{
  "bottleneck": "kl",
  "encoder_activation": "gelu",
  "encoder_kernel_size": 7,
  "decoder_upsampling": "transposed_conv",
  "init": "trunc_normal_002",
  "residual_init": "zero_last",
  "decay_fraction": 0.3,
  "warmup_steps": 490
}
Rows from block 1 of the decoder of a small image VAE, named by matrix and row number. Rows with one number belong to one channel. Each number is 500 + 50 x the weight over its row's rms, rounded and kept within 0 to 999. All counts start at 0. Numbers have three digits each.
After each channel's rows are labels from the 100 images, of 14848, where the channel reaches its highest value: "strongest on" is what is common among them. Only what is clearly more common there than usual is listed. The data: rendered scenes of toy objects such as cars, trees, mugs and chairs.
# convs0: first 3x3 conv (decoder.mid.1.convs.0.weight, 192x192x3x3, each kernel summed), inputs 0-63
# convs1: second 3x3 conv (decoder.mid.1.convs.1.weight, 192x192x3x3, transposed, each kernel summed), outputs 0-63

convs0.189:415583522506567624548517553426480621477397519466454507607461497520565495572513453489478462500489522462451515534506524539471495484504527495479536618516554501504531445477585608502597493545495528
convs1.189:530481470472486496466476394480585488458568451526533455495490460563471574483452494500495587472388501500515615514469506387413393507453481453420381484444455460535541512477476489574426409515555501
strongest on: light from behind the camera; white object; its colour: white

convs0.56:455589527493595482551442566518473549580443494498538511428530481582485472524512488512472531490523547344478549555529554483499522575584551483476526521540520507509542497487533506588466525570498518
convs1.56:494462542553486535493482568535415498499547454460500455494411495494471510501400598493517493645586494573463545447477527458442461489431515491426466521472439531479549482505548434572487424500564525
strongest on: light from behind the camera; yellow object; white object; its colour: yellow

convs0.179:574524488526548550490501508424578550496455497516548425515578489544486555486438472442418446518523489533431436489491487528487453414515509452416527499425434541538500504431525489475539451453495476
convs1.179:542553468621537536450540474515431496516569414554447560473578536553546532560491480441552570489586555516475453509510427453563431529503542459528449530458571527565422486511501468487486553429654571
strongest on: hammer

convs0.26:504540489500460500516519565463447443462490534550527479552457529494491505394484507547433450486464493465546561462544504538410575537559471426422449492531550530483468544513543417544523538470554513
convs1.26:517492503580553539609495562445483450540500597480504456538401440500508495523459542526498453473500506495484558515527501505442462625502638549551533523543421456497553510469526506429373425500469492
strongest on: orange object

convs0.141:472589540332444585496489466403372431515472552496466482438511503387511458551479544453499478504517478518515474525462486399444458501486429483425369446542578537558536541579257451558517486516479535
convs1.141:450581507497576480543498490375513565562493595477471512412431474605521520577403477566412466424489474508485526487503495463610512519512504410609530478506508526487402484444489503465540499476428460
strongest on: count: three

convs0.91:494498477486484408490481523543524444485438478399457619568557544537551450518441535482539567423490555469560537482529490507492455476529452479464515491512561586394545612509442425487450466482529509
convs1.91:469502565488504500472454487480515539519552456558481487443485546449434548547474574530469496643490490441475501420445551547579478579538500561505506581488473529472519526457543469498589567516469462
strongest on: arch

convs0.39:494461503461526516483382562568471468522461456526385567493430537535521520497502505459505512491472486495605467531516514509543434453537487528507470517451476463568477438392479440369544475448483439
convs1.39:589499505471358526578474492444446533491509651429498461544509509506468567502480491618532564473431503425443490445527497556547594574535471500469509511585474389548575540514395609475569473558484424
strongest on: count: three; light from behind the scene

convs0.153:530427459533438616475482558486524722440487530518484544487534491432445511545460523496461506455442373432371559491446513500428498497509456450484493522490503580465526498414554441440576506563491500
convs1.153:415556566573499521485507538540528466414441473506396545530575402560510586499490540477425588540530515456555568516524535569534488523460521469484381504561445447512502531343448482534512415460539495
strongest on: red object; its colour: red

convs0.162:483513507525563595570527498474621487519474461561461571544499492499456493501506546500491470539507502475453471503546447602538308413485536412438516431434551591539581535433537313545476428626507456
convs1.162:487599531351438485478511500400535580434431526435529484424442461614407464556418484507415543558518514537475528605523501472476479458414517479562465550521487472542540384477447428476455516439582526
strongest on: airplane

convs0.114:567361495485574474487509497490474288429549464467577533511437474488494539385490541573458541536423491502489512545455472521468548486520475485392450471484523420423526580552542445410521582507450481
convs1.114:519453487459499520496550556531581551483495470531591546454541526587475577535424548600426525561499505414496456448518587577544547484504481456549493523481459457514472507415527521550459458487500499
strongest on: purple object

convs0.128:537565480556483452481467510535444528447463525465486502468382520459458539430431535484511471538524553533360481563504428490511521460489503476410604397444605501493470539496576577464474583445498470
convs1.128:496481555625471498541559476524610497434591515575636504467518525553485524458489511497468538535598563483511448456483488558517415510535539524439512522560495467547517431492482527573450427526440549
strongest on: red object; purple object

convs0.181:526509478470482599413493428520505545521462464547449545454383465439502423476564487485462493549498473567703432514503493519533550438485477589482428494515501501536491484488426449488500460443481508
convs1.181:476560508460535548420508528533480516562498609452543431440447570490532459477474431492485542532517461581482623505515461516496434535470476531521469522506456505432536517455427578454525529381529538
strongest on: light from behind the scene; tree; umbrella

convs0.171:411541538511575539520483542494456440494441497459544502469535464492480460524466564500550522505478470438485523458501494542505462485490502513415506548547580477543545505507621550532595519490520545
convs1.171:424527499470477547494523522483454511452594504515609400516468441532544510462494540520484529462601501532609557499493426480455563467465476450510547451442481555470518573596405559493460433425481429
strongest on: light from behind the camera; white object

convs0.115:491537496469514421631519536441506573456577368566504477470515503520532533528563498571497426429458506465564546505461397493502536482531554469351448536537532447509474480547549429571496535418496551
convs1.115:486485494503490423432472564533551470420545529497525519523558546619493487436431528521584536506484598456494539576517543513617465564533533563485562525526589483478527512486530480476481528613524507
strongest on: purple object

convs0.21:545634532470418491570512525496558521487508413560552534512502520498454414591517514450544530501513478530578555542442503531468503539625540534457533501406446490447518410423551578519513428486516517
convs1.21:512545473493497422474439479476481552521502506465507529456473511434540534469434502474421493497542411467635455472567509464506519448453473447444447495506446371530510524487563438488440502446431460
strongest on: green object; its colour: green

convs0.54:446512523518583492548476504533473458523477478437520490467455476523493428529537511477549500470537481447579534529502518508479486493544545469459517507555566489526516488491584516481528514495512581
convs1.54:437540505486379482416515467529493555548542509487512542473515451542502514488539424480498483546472571556569507472550411428412436497471433533520515523474515537469463526593495457547431460495433471
strongest on: light from behind the camera; white object; its colour: white

convs0.188:502540554543432547510523513485475431542439500469519495459537452545424462527504502435485462476548503392534544477529534527463477469483454512478470568549573483543559518558522507566565465501528535
convs1.188:473536472434519494484543512502534608524577431496451557417483500529566421508489574531441561524434513482524474491466488517525508489495419502495478514501479553500463475543524516470544493483572523
strongest on: white object; its colour: white

convs0.31:584501452456457571477442502548442491414407583543507435529492514499524567419466452541493447421513501412459513503477455352417471588490501513395519544490468469479415535449585654539520518446438524
convs1.31:446585479537492565473530534471503504472497444447543544557441577456526538490477528462516451442431521606448472367505469548490432426558460546487481498561417529592543541383480477517462554454541539
strongest on: light from behind the camera; blue object; purple object; its colour: blue

convs0.116:513423484546560412537453570386507571465478446477543499519480529509498585480469485509535509445544534520338532481479478447485522501510516490691565482485463556504491516499564557484496503509486448
convs1.116:500480494491545565473536534542522416530477422533538513518576576598521523494507611465454474421596538454482461512517554460529553428562552467519517416471525559465540474415517481564521500519524476
strongest on: light from behind the camera; blue object

convs0.16:580508551477580518440586521616382438453458488515521481489530514378435454489593509588452449545493511562513421538516416505491461510557483529455455499515582580465472506547538500503572522484493525
convs1.16:473582495490489504505526512535427568514511554522485447585480500599494571553528452502503561546522522513493621416478492474496466528529434576508506574410487432456423450517448428473455474450515520
strongest on: count: three

convs0.134:459477507502463440481572483471545505488615443455537486465395517497502577483560532513503546469421464548489538429413530442534493524414478497566539534580477446512493463520457509475524442516551427
convs1.134:558481466499463488526579565480478538446459470510568540586554515522548532494550451511565532534450461453532590607510427499546484502481546557546541546456522523449591491507481449564532470461554577
strongest on: barrel; largest object: barrel

convs0.69:488458475466464519491420521507433537506553492413541444443498505498505479402485494493539521429529454393531526520509470467439547536366486490511465580577581593522508512532465401483497511518484573
convs1.69:477524464508526555393548513469472426483511506489422533523428384481497500518509516505485495482383457540460483448499602534606546391559420631498516479545458517493503544521539474504540543463519523
strongest on: orange object

convs0.165:586606412526500515461496485447567504585496551584503529597530454466409486458450477455523541579537470499423468528530497513527438436482490377474600490476524487464539472504604576473526478515573479
convs1.165:420427422515496525485467540446487550426475473526540521540568551493560459585545561553514564474508559569519567564520545445455450452439533511540497497450454528547527515463407441518515554549458584
strongest on: teal object; its colour: teal

convs0.95:504529487451608549448483522523449498588485410466529421525524596440558569569497535497521599532512531461586526508525522515528500455561559602464582490434540513519502473467412379474450493504483571
convs1.95:554415509503475465517537427514417506479482466587413513534563463464359548517390569524524462487492475567539482571589477488470510420448434451493516588432531566502522425501507584540490552491590504
strongest on: ladder

convs0.135:506395561473519523344452435579422479479596404412525432440467434542478481466428556517508576509469516484557484513428494479521547501416463575381476486511530496519458596577536501445547486454495590
convs1.135:537560519555454458540438519456493493461494461626537570503459515493492438400482466522505468490474497532551478427630650541507569465533444520515410468551537518552504595532542550524451515481448551
strongest on: pink object; red object; umbrella

convs0.178:433593426492448668436469637494508493492432441501410508533500502456453561435438437536468470469519524494483510495547498413487468450528485473586627508500403503532490493410604513545536468530534409
convs1.178:475432462466522511589567461480475526352494548497558497516537515511558541498405605447480479499447447527493514595514553495459436473515494482474424360635520527542512483441476541581487502556468517
strongest on: purple object; blue object; its colour: purple; its colour: blue

convs0.130:508518554595523607493521478499573466530504533530521486570545531571519502545546499491496550552513516437566687564467517576497484499583563523508429484438518520514508466473551440511421434422472479
convs1.130:444483534516571495515478522493539380455467549514539549439631498481487552476491567575502438456473440538606473512522468469575503521512483470611522437592530543534452579484511456468489451527528551
strongest on: green object; its colour: green; light from behind the camera

convs0.63:445526475560438471489406557441597509508477532501534546523485506517428481562491451525515572464560494420497517485507561486559497498549545498553500507492462534486479502476516487456447486515521428
convs1.63:419409497507434546578387543553646518522484519453483500452578507496490580452464509477488547428521543508548405495540544499434554494477543454553496511488581362481422540569569476495449524546524540
strongest on: teal object; its colour: teal

convs0.88:504389528490495459530445481480572465465463465449465516597499573375520514543440501467502518423517481622485521465498457504512507450507541539527532423473433537446478531436520298497549441450485469
convs1.88:570470449563359502432565473480435538536504443451461555461510482548495445540439564541436523500535439356521459514459534577547497559539477500474510517556455419463459479524528492506570569546503587
strongest on: hammer

convs0.32:459344409475450498420416579551509402470498510427469492440426511519490562376362453561491562454467478439432432488485454410419476509427475465507506530537421472525468512477574494479532503465480392
convs1.32:534487494451480499469591472512563502369460467537554535507476508543494619515493584441483371495436486560412490452506423498461475446526541528539505382550488488492494518531508456600490465545462496
strongest on: purple object; its colour: purple; blue object; its colour: blue

convs0.23:510496507586476458491490542448523523514589460485580501490515565531485511544537502475502560452491555459571419494506554512508548515547584497481507530478530487456500463477547633499505501464435458
convs1.23:568527453503482574511511497451470404628549557518371539471612500544560509499513476548472433440499518492467508509580491479463470439503497541530477528496419497558478543464527507476438542484459407
strongest on: light from behind the camera; teal object; its colour: teal

convs0.151:512512528613585508462440504522617491533466462493458487531479531527544471524516506379567545511574541496549674568583570520533495459507536520549546528500504502457555486521539438522533500438526438
convs1.151:434539479422540575419425484547447511488443592441526465366642551448457523495466536552461520454422429479464452491434533376586439452465475457497415403491490543482438590420474502445502532467433482
strongest on: yellow object

convs0.174:550434549602532519536535520486496629513474534524448548547475512519485506512568545497477415434534482432521460439557451547594500502495540497457431463523555521579528444460612416574572551414522503
convs1.174:478543529505502435539441505534514521485495479547539347491543516582496537516439461460487552475591500513491540556442373427480542468503523480505481514510475539537510502463434509602453376572539502
strongest on: yellow object

convs0.84:555522479496515539493496499528438476517447479474627451521550533453583385507491438540483433556498458514561528535554483547541539458514498626417496473549488451483521494554444360548445488417478524
convs1.84:501427517501538467491517469544484360478500509507439536441531570405429555469517504458511466534477466520435515523492545569591540510436520475526450562474579487513395454565540507489558447483558509
strongest on: ladder

convs0.29:558512559577533398478533491524475510465380500519559456519486548502611537543551522451467505539579462519540471555572472473463499513628496467440497474486458475436521482486476488555496489476533586
convs1.29:447637590508573531549589566490512408493536511532442490579504446513518519529523565472452483501617509558504523562490542551509524466427467465575532508560472595527451521467446470453516449427530486
strongest on: its colour: green

convs0.61:452553553584480593559471538519459432530437552471562540518588567532513462648619520483466554524488516561518501479558563506535517512561503539452566496458552472491461453462456378498495496437444528
convs1.61:531548545487495352450460531520494440517482343542434521508496428518573506518484522492442456435481509559489570455488547530461551532571563436540431506450531522465536500495583420524525462460466558
strongest on: green object; its colour: green